python train.py --dataset="histories of elementary cellular automata, time running down" --conditioning="class" --objective="flow_matching" --logit_normal_time=false --blocks_per_level=2 --upsampling="transposed_conv" --optimizer="soap" --lr=0.005 --eps=1e-08 --final_lr_fraction=0 --warmup_steps=160 --weight_decay=0.0
Rows from block 4, named by matrix and row number. Rows with one number belong to one channel. Each number is 128 + 32 x the weight over the matrix's rms, rounded and kept within 0 to 255. All counts start at 0.
# convs0: first 3x3 conv (model.mid.0.convs.0.weight, 128x128x3x3, standardized in use), inputs 80-87, a 3x3 kernel for each
# convs1: second 3x3 conv (model.mid.0.convs.1.weight, 128x128x3x3, standardized in use, transposed), outputs 80-87, a 3x3 kernel for each
convs0.93 [160  81 129 146 136 149 108 153 104 125 123 130 160 103 157  98 159 123 137 161 115 141 142 125 115 175 236 137 145 149 129 169 153  93 115 114 115 165 189 123 161 170 138 199 158 112 128 165 145  86  76 183 105  78 138 109 143 131 132 195 122 165 182 106 133 174 139 131 109 145  94 100]
convs1.93 [135  23 142 148 124 162  89 143  67 116 125 179 101 133 130 112 167 160  32 132 139 115 153  80 181 137 167 102 159 168 142 152 125 133 147 146 148 136 137 121 111 125  36 172  93 164 150  99 161 155 100  83 110 168 121  99 108 108  77 108 146 104 221 153 175  72 117 147 121  90 169 175]
convs0.94 [131 157 122 113 151 121 109  82 127 164  98 126 142 123 154 138  89  96 146 149 135 129 132 153 136 126 102 117 171 192 182 179 132  91  70  99 103 122 177 110 147 124 172 123 156 156 100 105 143 144 108 152 116 103 209 174  99 153 154 170  96 118 207  77 104  60 130 141 161 137 200 152]
convs1.94 [122 209 127 155 153 154 130 115 121 123 142  38 131 142 108 168 190 125 176 179 158 107  70 110 171 138 105 177 158 213 119 116 100  95 136 112  67 170 115 156 107 152 139 151 155 157 203 133 162 127 140 118 116 110 180 157 136  86  90 111 136 114 189 152  94 111  98 126 125 133 146 176]
convs0.95 [120  91 118 102 192  94 158 188 135 164 129 194 150 139 122 168 169  95 184 125 160  67 106 166 150 129  85 101 154 131 113 130 119 128  78  44 146 132 118 151  92  82 124 185 137 138 178  81 125 140 116 108  82 137 179  91 110 133 129 124 109 139 133  81  88  78 121 134 106 179 158 200]
convs1.95 [122 114 150 127 130 124 129 161 133 118 163 151 112 154 116 117 112  96 141 119 114  85 150 108  97 125 139 197 145 115 120 143 146 117  91 119  77  94 172 179 158 145 131 165  67  95 205 156 149 138  85 145  73 130 217 128 104 111 105 122 120 159 103  98 105 113  91 119 174  96 165 134]
convs0.96 [143 158  94 125  91 127 105 109  83 154  90 151 153 170 102  92 170  46 117 130 140 123 115 175 131 104 117 117 187 146  93  90  99 124 161 100 127 130 112  97 118 116 105 120 119 123 148 135  85 150 143  86 108 109 188 137 121 131  93 168 125 135 120 152 105 158 142 103 120  99 153 220]
convs1.96 [167 151 115 157 211 124  73  95  66 147 114 112 119 117  97 139 209  75 162 151 155 132 129 124 107 140  74 128 112 122 100 210  86 154 134  93  68 149 236 145 156 179 126 153 148 185 195 158 162 138 140 123  68 178 149 113 154 127 109  76 136 116  92 174 108 143 110 137 136 170 205  81]
convs0.97 [ 91 134 140 114 119 145 130 158 135 110  92 139 142 116 129 173 170 126  81 123 122 107 122 135 182 169 131 183 114 118 140  91 106 111 131   9 160 197  97 105 131 127 204 160 131 122  72 154 154 128 124 105  74 133 107 134  87 103 161 152 135  65 188  49 188  91 149 113  87  66 181 175]
convs1.97 [151 164 123  85 135 130 124 176 110 138 141 140 116 141 130 122 154 107 113 125  21 116 114 139 105 109 152 145 132  91 112 139 131 103 147 142 162 213  76 124 130 158 116 138 124 120  85 132 128 154 125  86  81 135  49 242 172 190 118 133 186 115 139  41  98 178 112 119 143 128 101 161]
convs0.98 [118  83  94 112  73 164 123 132 141 140 131 149 122 115 133 131 119  89 169 114 129 112 114 143 181 134 100 126 146 118 107 121  92 110  90 139  79 183 180 140 115 122 169 116 149 142  49 160 113 103 126 139 255 116 137 134 178 160 129 165 117 145 110 105 148  97 104 103 127 116 151  87]
convs1.98 [128  95 124 164 131 190 165  94 120 136 169 126 140 162 112 112 124 134 157 128 135 121 124 162 115 119 157 139 178 126 119 136  91 158 134 149  95 188 165 108 146 127  89 111 131 155  58 130 169 158 133  88 255 124 159 110 132 152 154  99  55 139 170 159 147 104  71 134 155 111 167 120]
convs0.99 [182 137 114 121 159 106 132 196 184 133 148 133 116 127 148 133  63 111  73 178 109 153 102 173 142  87 161 136 164  92 121 130 162  90 150  75 125 227  75 102 140 144 184   0 229 107 225 103  96 168 124 230  57  91 144  89  96 114 140 121 168 160 158 121 121 129  85  73 103 178 147 145]
convs1.99 [ 44  60 134 111 107 121 162 211 148 128 148 160 163 118 146  88 120 152 126 142  86 102 114 121 116  89 159 156 140 171 123 163 163 118 103 119 103 162  88  93 119 122 159  55 127 153 221 117 130 129  84 161  72 190 124 143 111 149 149 123 141 152  96  69  94  89 115 139 143 160 182  85]
convs0.100 [ 94  94 158 120 159 125  82 179 117  68 156  92 126  92 102 178 144 139 124 156 152 127 108 109 155 142 123 130 147 132 101 129 114 168  87 109 109 165 118 108 114  81 151 143 181 108 138 100 119 161 155 187  69 117  95 151  52 109 108  97 158  82 138  84 127 125 119 141  78  86  62 134]
convs1.100 [133 151 151 131 113 106 100 186  98 124 143  47 143 141 140 135 102 151 127 121 155 103 122 128 149  74 137 102 126 160 111 128 131 141 107 110  96 117 113  97 154 130 131 143 150 115  87 117 149  93 151 173 101 143 117 147  90 130 120 145 114 103 111 121 128 138 144 123 116  98 135 152]
convs0.101 [103 130 130 117 111 119 100 102 119 162 135 103 108 109 141 125 140 145  90 124 130 140 117  84 105 135 150 112 129 139  83 104 103 163 116 104 150 125 154 156 127 144 169 115 172 113 138  63 122 122 130 141 149 156  96  82 182 146 106 142  99 130 132 132 109 120 123 121 114 128 114 104]
convs1.101 [134 124 128 112 148 152 124 117 131 125 123 205 130 150 162 186 140 202  48 164 124 163 123 129 147 139 112 159  93 111 155 121 126 136 148 123  99 148 101 159 169  84 124 128 164 145 133 116 116 140 101 145 102  99 189 162 152  95 122  98 125 125 185 127 120  88 151 122  90 169 150 147]
convs0.102 [168 121 112 102 113 176 111 130 189 101 137 143 135 115 119 165 169 163 121 125 167 131 162 110 126 105 164 146  94 211 129 117  92  66 171  88 125 143 196 157 137 158 103  98 197  83 139  97 141 146 100 133 160 155 136  99 109 101 129 107 131  99 154 128 108  96 106 122 103 133 122 130]
convs1.102 [138 117 144  60 131 119 171 140 116 120 106 169 114 169 182 190 131  90 128 133 161 127 101 136  66 125 139 162  88 149  99 141 169  43 135 174 129 203 113 137 160 192 128 123 114 102 134 106 143 161 107 131 150 132 142 120 118 167 163 167 105 181  30  98 103 139 133 143 137 172 107 122]
convs0.103 [103  81 129 135 101  99 140 150 142 147 118 156  84 136 148  83  97 151 138 125  57  94 128 151 170 198 169  69 102  88 126 117 130 128 128 134 141 128 130 128  92 129  72 114 109 163 197 134 146 160 172 194 138 157 139 113 132 139 106 148 152 124 144 134 129 164 120 131 124 135 102  99]
convs1.103 [121  49 100 137 134 134  89 157 108 114 196  99 142 177 158  93 141 116  79 103 158  99 149 155 212 148 136  89  80 138 154 138 121 103 140 194  98 127 130 140 144 108 100 144  97 143 183  86 125 134 120 163 149 160 119 168 143 109 165 133 175 147 144 155 166 135 113 138 139 109 179 140]
convs0.104 [112 101 110 121 117 157 146 134  94  89 110 136 159 145 109 119 112 100 130 154 138 117 105 133 128 140 141 165  96 178 123 144  95 136 123 146  85 152 126 107 143 130  96 144 251  70 110  83 134 134 144  95  87 142 168 148 181  85 139 131 140 119 194 157 126 102 108 134 130 109 118 112]
convs1.104 [200 159 137 121 147 126 165 100  85 126 158 192 124 130 141  69 155 118 114  72  78 113 125 126 115  96 143 113 113 136 146 147 150  29  96  84   0 159 182 137 121 151 125 154 156 131 154 143 112 138 100 114 134 107 102 156 146 167 137 153 159 151 114  93 142 114 116 138 130 196 155 131]
convs0.105 [146  84 151  83 112 131 151 116  99 120 111 152 170 135 132 128 126 125 176  87 109  78 115 114 145 160 118 127 133  68 115 107 150 195 112 137 166 119 128 142 100 140 130 165 123 140 119  68 136 123 145 123 123  99  94 103 119 118 129 105 127  78 149 153 156 160 165 106 144  53 156 125]
convs1.105 [124  82  98 130 113 167  77 117 167 113 128  96 141 161 138 113 125 179  87 107  77  82 122 159 164 123  95 130 120  45 142 153 196 133 153  76 178 133 120 132 146 123 103 122 122  87 136 118 141 122 124 113 140  79  73 182 105 138 136 131 137 156 144 150 121 161 122 142 122 124  92 130]
convs0.106 [109 130 104 135 127 140 156  98 134  89 148  78 141 143 129 112  96 139  74 161 181 132 102 100 107 107 149 122 172 124 156 122 114 104  72  61  83  93 138 127 113 154 156 180 150  81 233 100 146 113 138 135  84 170 169 107 185 108 128 132 105 165 134  95  82 149 153 151  93 120 173 170]
convs1.106 [135 135 107 143 131 116  98 109 113 114 214 190 152 112 131 143 111 145 128 100 110 129 122 124  86  78 122 236 174  97  87 131 151 106  73 109 139  68 123  85 152 122 119 133 195 127 206 142 124 148 123 144  70 128  81 167 133 134 136 159  85 120 107  73  59 138 186 145  90 121 133 145]
convs0.107 [163 116 147  97 172 122 125 171 166 139 149  32  91 141 131 202 113 180 130 154  52 149 123 152 135 100 103 108 143 149 103 130 121  79 150 101 159 125 135 168 100 100 113 204 150 128 110 133 114 134  59 100 116 176 206 165 173 152  94 107  81 107  70 118 126 156 146 175  90 106 114  94]
convs1.107 [143 132 173 145 119 168 109 176 131 124 175   0  99 156 163 178 134 119 101 115 161  94 117  90 118  61  80 124 115 138 143 129 148  82 160 120 167 111 209 117 132 103 146 142  82  90 119 115 156 124 128 143 123 136 140 181 199 139 145 168  93 120  45 133  74 140 126  94 122 116 149  77]
convs0.108 [143 133 106  85 136 115 157 216 117 158 143 123 119 145 128 140 164 109  88 136 189 152 116 122 142 232 127 106 109 121 112  93  88  89 126  96 111 111 143 122 102 104 161 115 157  71 158 164  96  98  99 185  11  87  83 138 131  84 139  94  98 137 130 117 107 118 144 112 126 174 101 171]
convs1.108 [170 139 168 103 133 148 157 160 131 119 106 136 141 122 133 146 161 143 121 103 143 124 114 106 109 131 179 102  77 101 142 117 116  88 113  89 102 140 145 128 172 105 109 177 157 150 246  47 121 160 105 130 102 206 139 131 113 115 133 132 109 134 123  85 135  54 115 146 129 125 120 108]
convs0.109 [132  45 133  88 157 111 126 118 120  83 111 102 141 124  84 126 146  98  82 114 134 138 122  99 140 160 165 133 140 151 121 152  94  96  89  68  87 144 171 156 138 122 121 122 144  80 126 146 135 153 117 144 141 117 138 116  96 156 112 140  72 142 145 119 140 120 107 187 115  99 118 180]
convs1.109 [141 114 181 162 116 139 119  79 107  95 133  88 148 154 109 184 138 124  74 110 131 155  99 128  94 160 166 140 158 151  92 103 100 149 118 169  96 177 127 138 160 102 103 162 205 104 148 115 152 154 120 114 150 122 198 173 164 143 123 113 121 153 140  74 125 160 110 132 157 124 108 139]
convs0.110 [156  93 134 149 134 154 117 145 135 123 144 143 114 114 150 106  81 161 172 140 135 150 144 112 115  75  61 208 131 137 128 100  97  91 109 137 197 129 172 133 129 128 129 175  84 133 158 120 152 129  84 150 137 177  81 195  61 135  96 152 160 150 202 111 114 118 100 136 146 169 164  84]
convs1.110 [142 194 143 103 162 126 171 214 161 120 161 173 127 157 151  57 119 142 134  88 133 158 122 124 116  82 105 127  67 104 134 128 128  98 128 144 253 142 152 110 149 157 125 147 111 144 184 165 118 143 107 146 196 146  41 125 128 162 155 137 120  75 122 143 172 105  80  96 101 161 154 132]
convs0.111 [115 118 161 133 166 177 109 118 134 114 153 108 141 114 126  84 114 102  51  86  52 121 138 154 203 172 213  75 101  92 181 114 117 153 112 132 103 136 103 148 150 128 130 126 119 124 123 135 170 171 169 126 153 120  87 108  96 120 137 135 159 137 156 156 143 100 104 142  96 113 126 116]
convs1.111 [217 131 103 136  96 117 139 138 161 108 103  85 161 136 130 107  95 114 126 105  94 128 166 106 114 144 162 167 134 116 212 133 114 120  92 177 130 106 150 123 170 109 100 127  65  89  96  94 209 110 126 103 152  92 116 148 119 105 118 141 119 112 106 120 125 182 134 116 131 126 135  69]
convs0.112 [134 142  93 152 148 157 173 156 140 140 179 141 122 134 139 102 102 208 145 159 104 114  86 138  74  92 112 126 150 132 127 126 103  99 142 140 139  98 111  93 157 175 243 117 164 129  96 151 112 136 126 110  88  93 138  89  91 141 128 128  99 101 156 152 134 132 151 113 106  99 143 129]
convs1.112 [120 137 130 127 121  82 147 168 149 132 132 176  81 132 122 120 134 190 119 103 120  96 136 157 117  76 118 130  80 131 123 153 101  48  96  74 108 111  61 110 111 138 155 109 146 112 178 119 130 106 130  93 128 115 116 162 149 140 106 143 155 130  91 140 109 100 105 117 104  88  85  98]
convs0.113 [160 179 126 113 147  98 136 122 110 151 133 111 140 130 148 128 147 116 114 165 156 135 159 134  92 182 151  99 124 224 135 123 124 103  99 114 130 136 124 124  97 126 123 158 122 162 102 104  82 105  99  94 148 115  90 165 154 102 161 132 177 190 112 122 126 124 121 154 119 120  84  91]
convs1.113 [161 147  45 153 178 170 188  83 118 134 137 112 102  90 130 104 134  92 102 113 169 133 101 113  72 136  94 132 163  40 121 133  87 157 124 168 148 145 113 123 117 168 113 120 150 135 109 143 130 103 129 177 172  62 108 117 112 104 104 113  68 139 167 122 109  97 135 107 159 127 104 129]
convs0.114 [232 145  52 106 152 174 151  97 136 158 194 157 112 121 116 145 149 107 166 182 199 130 163  91 134 110 110 158 125 142 113 155 134 121  80  69 151 202 151 174 155  87 127 174 142  94 131  94 106 174 116  86 153 152 112 109 170 163 117 185 155 180 111 140 104 106 104 157 141 161 112 116]
convs1.114 [156 170 119  98 116 134 191 144 120 190  77 255 102 143 114  81 112  75 118 132  98 133 124 112  26 134  58 138 143 111 124 113 121 118 136 145 140 152 115 147 106  78  99 111  88 127 119 124 149 118 102 161 108 103 172 136 102 127 165 158 129 170  68 122 141 105 111  78 125 156 118 154]